Rows from block 4 of a small self-supervised image encoder, named by matrix and row number. Rows with one number belong to one neuron. Each number is 500 + 25 x the weight over its row's rms, rounded and kept within 0 to 999. All counts start at 0. Numbers have three digits each.
After each neuron's rows are labels from the 100 images, of 14976, where the neuron reaches its highest value: "responds to" is what is common among them. Only what is clearly more common there than usual is listed. The data: rendered solids tumbling over patterned floors.
# fc1: MLP up (model.blocks.4.mlp.fc1.weight, 768x192), inputs 0-191
# fc2: MLP down (model.blocks.4.mlp.fc2.weight, 192x768, transposed), outputs 0-191

fc1.283:484489490457514439486489482512494511488479494506476474475508507539529462494523483541468505487519492473543508518474556499506503519505469536526509470513508474467500510466493514491494467504451509514531475477506466481490492487507511465507468541490495507469534451497427516504505531504517515463508524496484503477475491484503480514522432538472492539524484542488483473488460491468495479504498561522527512491523490488505507462521495441497505495484509524482477469487468523464467495524549484465520485489483469502500462495442487469471476537518494494465474549520537524499463491513532494513
fc2.283:466509525486520512487461499508528482513540469502489489469445501517464468516494499518508501487499484465496502486494471473521455522514506478513480526490519486477499493563485502459473488510511539465510492452520474497520498519508522489447507457495484475459486504505523507545490528453467499483512517493529501505478463490514502494511530463493474514514461470522501520458538532483513493522532486482482511490478489522488508532539455507479462564535474503472533505510516546420491495497498506514510529534543497525495507518536505560489482532492449484499500507495520530465471466518454479527
responds to: teal object; red object; its colour: teal

fc1.321:514512511565497488482516493516509479471532515510533529472494514445527497511511495511497490457524504515485531543486471457453483490481506504496446498464528503506508484465514501461454505465505551468501515498515523503523542529548478509493463480470482473507492449508521513545517496513530488465438516500559461531468518512487503494518521507500442507513506485460554463473508514501504457507511451488510478544518485474483483489473502472498492500494484519498470548498481485488517500475480508507493482516499478579479513467527505520495493509479515445492510517499497492480473478479505485544
fc2.321:536517515496509468472511519493465510521497510492484539493509493464486567489492511492508495534507513506506535520497556490504491528495513494490512556506504484472525483487517458466492493471518464514554520478475516518491461480482497556499505519502530518511488498535538512494493488540495476507508500521504539526454469463491454459525465498490526483500512478575516469500487473495454473514523483530488520510453531529493483554471461509458443494515485528522479494515517473499530500511511533498493544466502487499544489508513508467517540431489477482493533469500481520474519500525533475500
responds to: count: one; purple object; its colour: purple

fc1.722:505484527502447531477506470487493524481474537510482536488530542516495490530509530501542499500485513521508534489509476514517494498495534495498504520527509525519503471475483527512497456514513447514527501480514457473460528468478483466468478501485485473473543523458481483493510531498521510486543486511461500526531511453534503473549493508526513509512474481473488507495442486463484500545474535476428481476449494509517505511518516553502484496514502496474508543480465506460501547487538499536499460476464523481501511470524515543472465543499506533489497501473508540518461463510494495494
fc2.722:525519485514542469485524516520515522527533467508538437529491480508509498458494500478459501511533492469491515502492515532474470502471514480537495467484527516508530541521511504476474557508461492495487483501492537461506502494529508492556497507498486491478481474555508522520515506478470483472499531525544531488499471495481521502505508468471490503476518520561490475452501480533522507477498513482533553457506526552474523502507493512461503507444520551502498488487487492494490475550520494482509490520506494502499512478461502489520545447518519448559497464489481465502483497495547513477
responds to: purple object; green object; count: four; its colour: purple

fc1.104:521504502490499487510527544488478506501519474525499475533498501478550555536476482525470503471526507540521511452463481483547527479522495488501526444529457472534508494497472514453450491455508486517530498485486560498479458487490518487480476507509496484523458489513491499474505483465496498546523560487544463520541503552495554479487510486501498534471512513478498468511543505497451479489479492546514540458551518480492482511485472507523477521514526520526480499521481468503473471513505525498502468505495483500512494504501484487489526480527449481501471504506493512538512457534474519512
fc2.104:537466489527476480481533477511490502513522507483483538477490483463519487470515543486519485506489497512478482472511479447513508470510534521501487499466494533490483516527497525483481466494521453542478501534466529529490522487473518500469481446514486549524537512541438519482533502507523507521543529508505490479459469565504503533515499502502482499479493529501501473493521467493561504498448494482557515510512517490481513491465479520466549454520534501516523464535510477482496520491521493477531477518529495481496475492448457517503489505528548522490504527477495515529460517505527527467
responds to: count: one; its colour: teal

fc1.571:536496494526525496547526528484467531466475497496512516503490493538510524510471502519508507538514489503503480502458468439503514544506475485465508479506510483511493496505503516466489517571536445486457510476466480469489516467497488517473519521476536484519513481509433515528500481548475515531495478564485484510492514520530492492488503503461478450521484495519470520491546503490532510503487488435501492503490447469498507496466524534500542501522527512513467446500523451516511500490471536521512471524461516501519514466531489477492505489491495459525520542503525524508508476482537525529
fc2.571:545487508514505462539507545536445516507505544525497528450470512488500480511487458490555493475530506521525502521489494479460535498478489501515478475513498535533470520507517497508485488507448486515488471496490494480564463520464518442472510547515499549494499495512476476465510499528500511516491501495503494473472508532515486534517492466523469500510456538503504513483511524541516495513489493472465488522538489525454445487490503514527478524483497466485500472496483501452540515488491482491552505481481560534514467518527502498544488533506463493508483523494461509526493483489479486561
responds to: pink object; its colour: pink

fc1.577:485480480471532455466520508513512483441501434464507494508494498522502520521488529537506503482534481476496435467481501478528504492478533456502467493528506495512480512499502499494474492499524470474516537470513508546533503511486501531503482502436478497545500535489481461566458502479507527514448481529494545501472460517531494496484493509527465462514489529478541494527448504492481516513526497458495502488506493489516527521501513486506490499510545517520514458490486502485473493495475484520515510517481544533556528470473544520503476498483506495521504445472530493547526510492503465520
fc2.577:545469521542459526503518515501501479514505489522494495491546437464485520500507484534485531499489474515473525547507515550503503489519517510506495471486485484507495417453509531500499483537482505512494501502525485486486537489504478503485467556496490517488509520517496549490551541489504517518536536444460470488510464524504521458537475533510505504538487499494538551511477473513486477528477521511526490476538452531508512481490485548476532462464524515493499491456468502478494491495500530532517536492510482477515527484490496498483489511471507511463474471524493526463489500545455481504
responds to: pink object; purple object; its colour: pink

fc1.732:452489495510483515486521514574447497511476522468482493475499489457469498499513461469504511500474529533486467505538507501519500481496534484508470519475537491523515508511537467514516499477489502501512496474515532475479471527497507543557519500558492519522520535490495483510559490484458535483495466483491493509524463469476461456474510480475468527489574496483528518484525530521487505505550479496470485466506515483481471549497484502526520497490534524466456502482531492515469557464472503519507481504480500509458473525500528505474455521493525502512529546508479517477497496512520519488
fc2.732:504485502503471513533476487484502524505468525496506536473541478544528503461479512509551483554467480498491512502447501426503505541518467495503508482488474555461499515494520487514471488511535496492521489477487445471464492493438494497478497463478497507501485504495489477459514515498475475481477531482529561482524498497546466488489506506513505476507505492525463488521503489447543523473499537481504506526481511490481534491483532504482523512539522504504484449531497509513496471522480451514494471482450504497442530499502481521545492472473470506543488492499469489474548483472465494491
responds to: purple object; its colour: purple; yellow object

fc1.84:526553518522517528483465464504476468487498454523516534440504547503515486474534522524521460492467504519533463530500525510500517461568493520532452527493496529564495476510491519495494502488494453468486522503526511495464494505518501531521510514516495512474522535523473498494511466518483466465475510475497463502529480497530484507538514488542485460512542509539490481519474484524472487512488527466496528490473482555471476486510519508499481472529513493522469498482447520488487527444489463501485499474473483505479484530503516511504549505463483533515487513511514479503492473520473518558
fc2.84:503524506459462482524517520478518519532501488493494443488527486474485495493486492493505499519456483477512567506524467514470531484500538520523499468522520483527526482491494508512502501490480492502491481428512451495502498475484464479457519521510514467531494484483480514497532487484515472443462520492445496501514537473511511509464486493515481467505487508550475519529526480488538521553461482497495507449511444474493518542484529482518509500470514558491541477492480571489469465508500509540489517509505448511475468489482457500502515493501485474512513474519487507520547452491490502485
responds to: count: one; its colour: teal

fc1.518:441498549525519473474458500481474466497535470519539459481484481489435487493465479513558507485475513487513457504500437481497515501486508485526523517515551565538542484491513491470470495493519528471516495501455546498540496486489542458453520482482498523472535514500511498514496506496485509538498517565490467529498491517451526513498496499505512498506503471482519466515476497500491486517521465475538500509491490472517516538505477515505551465503524498504490454475535495543484473501495495488491484465493499488540492489477501506474489529545464522489537509536500496500501476510460482518
fc2.518:520526473500494517517497503539503520519524490495457467489525503478512553486520486491529521478484487492532530481444518514532489522514536440499468517471480510523504497456476482505508455493459482491483561506549523550532492501487531532518478492486489528544472522495501526484474524515461501541494498485512506531431472497457468501516494498458508472480501462502495536507478472531495479502482506491515530473535527527459516524497483502476505471517534483526534475475511537485504479517508474492508542484473513453487521467510544495478506484484467453514473479509465519450496543511504485474
responds to: pink object; its colour: pink; count: one

fc1.407:485494517556481521487532482531491468494480514528479483496479483529486485508476514527492529528502475518464514535513542525475508570493561451528508534485478500494484460515514502467533525548516462490469468486466490486511463503518499525483500521573454505491514499519494501501464523508525508481506491506481508484490523491506521479516517487502485518501480492483479515475479534481476480485484502492515510502484463535492514475566490517540467487552539503484489533521446522449469477490475470476469525489435510501472477506499476477501524494499471468470555538492481509478485488486502486461
fc2.407:504517484451495519488468507513478530507512479482507519495476491485494503456497459510452464490553516458464487469482510473534513474491476551480510492457533484528482507501484494525472535465457513533530506510536489478463498491472483474519489483452534487526503477496511500516565479459501472510517491468531468530486493511485504481482506498493505492475524496519540481527516461518526470525495541508486519501541529465496495512449511480485522530464446480487499470486521472539519508489559530500535507531486528449523539490481500558513516471518488511500455476485525510478519480530482478496
responds to: purple object; yellow object; count: four; its colour: yellow

fc1.417:503546530492481511492511545429541483525510531502506477464486458495505514502467483497517502497525465495491520495474560521518537481449493486504506496510518524486485505512479467478494501491481500453503533497521497501515499540493493501491470466435546524481516490515511490475476486477480507525481509463484490526544519525507488560521461514567461525465490518479527511520458501506511485519456512520543522496535517522498482488529472518513517522479498497512496490489481509468524536527514461509561481477501470512524484487464572470500458508528479526526486487461495492465496498519477527516
fc2.417:498446482499495498516527500509500524445487479516533546457496484484522510465490501514476522464511513504489472514551480484517455538471472530531526478500519507485481493483548507535472525483527489491467473445510485524532459494528479535517540502494470486467486485507512505516490497473520535474515486553533567480500457465492501513490513499440483474527490527467492536483534523499485516514458490487506516479490520521475497497503524495502516520522527491533492515496496487545517512519446511546514471461514503484481523522497504486471542477509479493491444547504498494504520503534467451543
responds to: teal object; its colour: teal; count: four

fc1.165:467490482506485478544483480519459475516508505467458490440478498445486496516470484508505503503524506478495524530495467501492499500516477486483493489457493532539464509534504467488446453521505522500532522475454483473459492481481483503525491472522512452523484510512507518460488537490483486493490524504456478509485513481498484479514512579510476499505461498532505479490562496502479498520481503527521537504525506534505540538543489490506529485526499526507527484511499566504561524485532561476518502486478522509489482492474505530511495475499544483465540492490490523488515467493540543474
fc2.165:499500512519493508488512514452472522507496497492498514494486493494483483489495519511487451473501567501499478509519499503513479516541548527444482537507473503530528513465478435483457545446474470522506477470516557501547473492507518528443500498537481473485490501485477501506470489486486479485515498442537542538512544502488479494521508517491504517515526514489485509499528524481539510506521502519513429509512535501535452510481487487479527504496497485485482483519508476503507523482480536512460526506527478507544474490523510482489507496532462465506528497535459549566508485532517507472
responds to: purple object; its colour: purple

fc1.237:496458503471521542520462457461496517466511509506510538486487557478488512469467447505482498534482519481515485508524462510464486517475479484517452578474481494504439528470509520537499536475492496510478513481463507523470524552456531521504536527485516430503522525558500510485504481498515504496505505494523495485500475475483473508451490525527498480461481506536504511486469497495508502488487523501509496554516513471510532499500478509474529510516450531475460503484514489500493461531490520530507511501470477498520486508476516489486543491459495474487482472502482461504454482466527501474
fc2.237:479513495501450452469533511491485442516495512469510457522468445476518500517525521502528517475496522525474531520473542519502492487528540511452522444504492498513548513545508475472491461525493518516485515527545484492490509499517499499518514494482486520481514509441497498535487533498477497500499528502473490510505473495471542502531520430442505505524484500461504524534552496507496476529542506494468488474519460494526459467491509491511478464504554461512527504492492519494485513482483498473493497520515507516508442508491486490501474489510525518482521541554516523471561499487466508506
responds to: purple object; its colour: purple

fc1.220:502519499501516510516455467512512478500469509513540519457488474494511471509510557497499493474509502463513486482472481501470484481475499455491486473480475443506487538523502518464528481488510477497516513501557514477521469526513493482531503560475494515501475498512508535515533481518513512465458526564424485478507536530547500468497519511502495496500497492474538489496572507542522522518463512489536469493502508515424523499504497497546519488483465553537511486499530511488529480492510478462515488517469486529516524503472470540473504532512469497493516479508523491519517496495537522514
fc2.220:507481459520540485482525436527477550491535499492527515502496525496516450503489472486494476512497468488504504502473502502490509476484466477495510519480503529461539544539541490551525518496478556504480484520469533483483488526498487468474476512475510505542526503455549521539494515507516493509535507495487472517439465544476480511493502533486512504504510476495484489480504464507491499458484522499559464449506506527487481480483500482481471503485488526480516494496430514458500506474461514475502530540491448504469504494500496491543493502458486505562520542508459493490475465501499503502
responds to: teal object; its colour: teal

fc1.92:488537501520497508499494522479498501505491518493494495486486498507496474462521513493515545523487541488558548483481478491480485467495522548505514514511485458505496553536456474508541468483499489502506468511498539453555534526490488507500501515492466518469517491514508481504499477552524462484483506495489481473501532489496493462489512493497509506537527502513484496488543522537553520463476504409463511505491517535514526483525452506457480469456492500477537537510508483513510513529476467549481524539522496505505472484500491475513483500472495472457534518543453495461468487495468532497
fc2.92:520489496510504459524497531489480474515471489505555506485531518537537507540489538524493444469503490507510521507502498463516505548514478506475513451479486558488494481487525466456421542514510461497479536479504493507494501459495549489530489496504508495553481484459528467474477496451490503500506509518507519533511475512501532496508508444520558496500483507485467525451491500493489514488513516550536513525513490481459528494488503509507524519498534493504495510497530554485536499497520497447531471494491489512491517529542499496517487546466518532537433514470488503504495509491517495509
responds to: teal object; count: four; yellow object; its colour: teal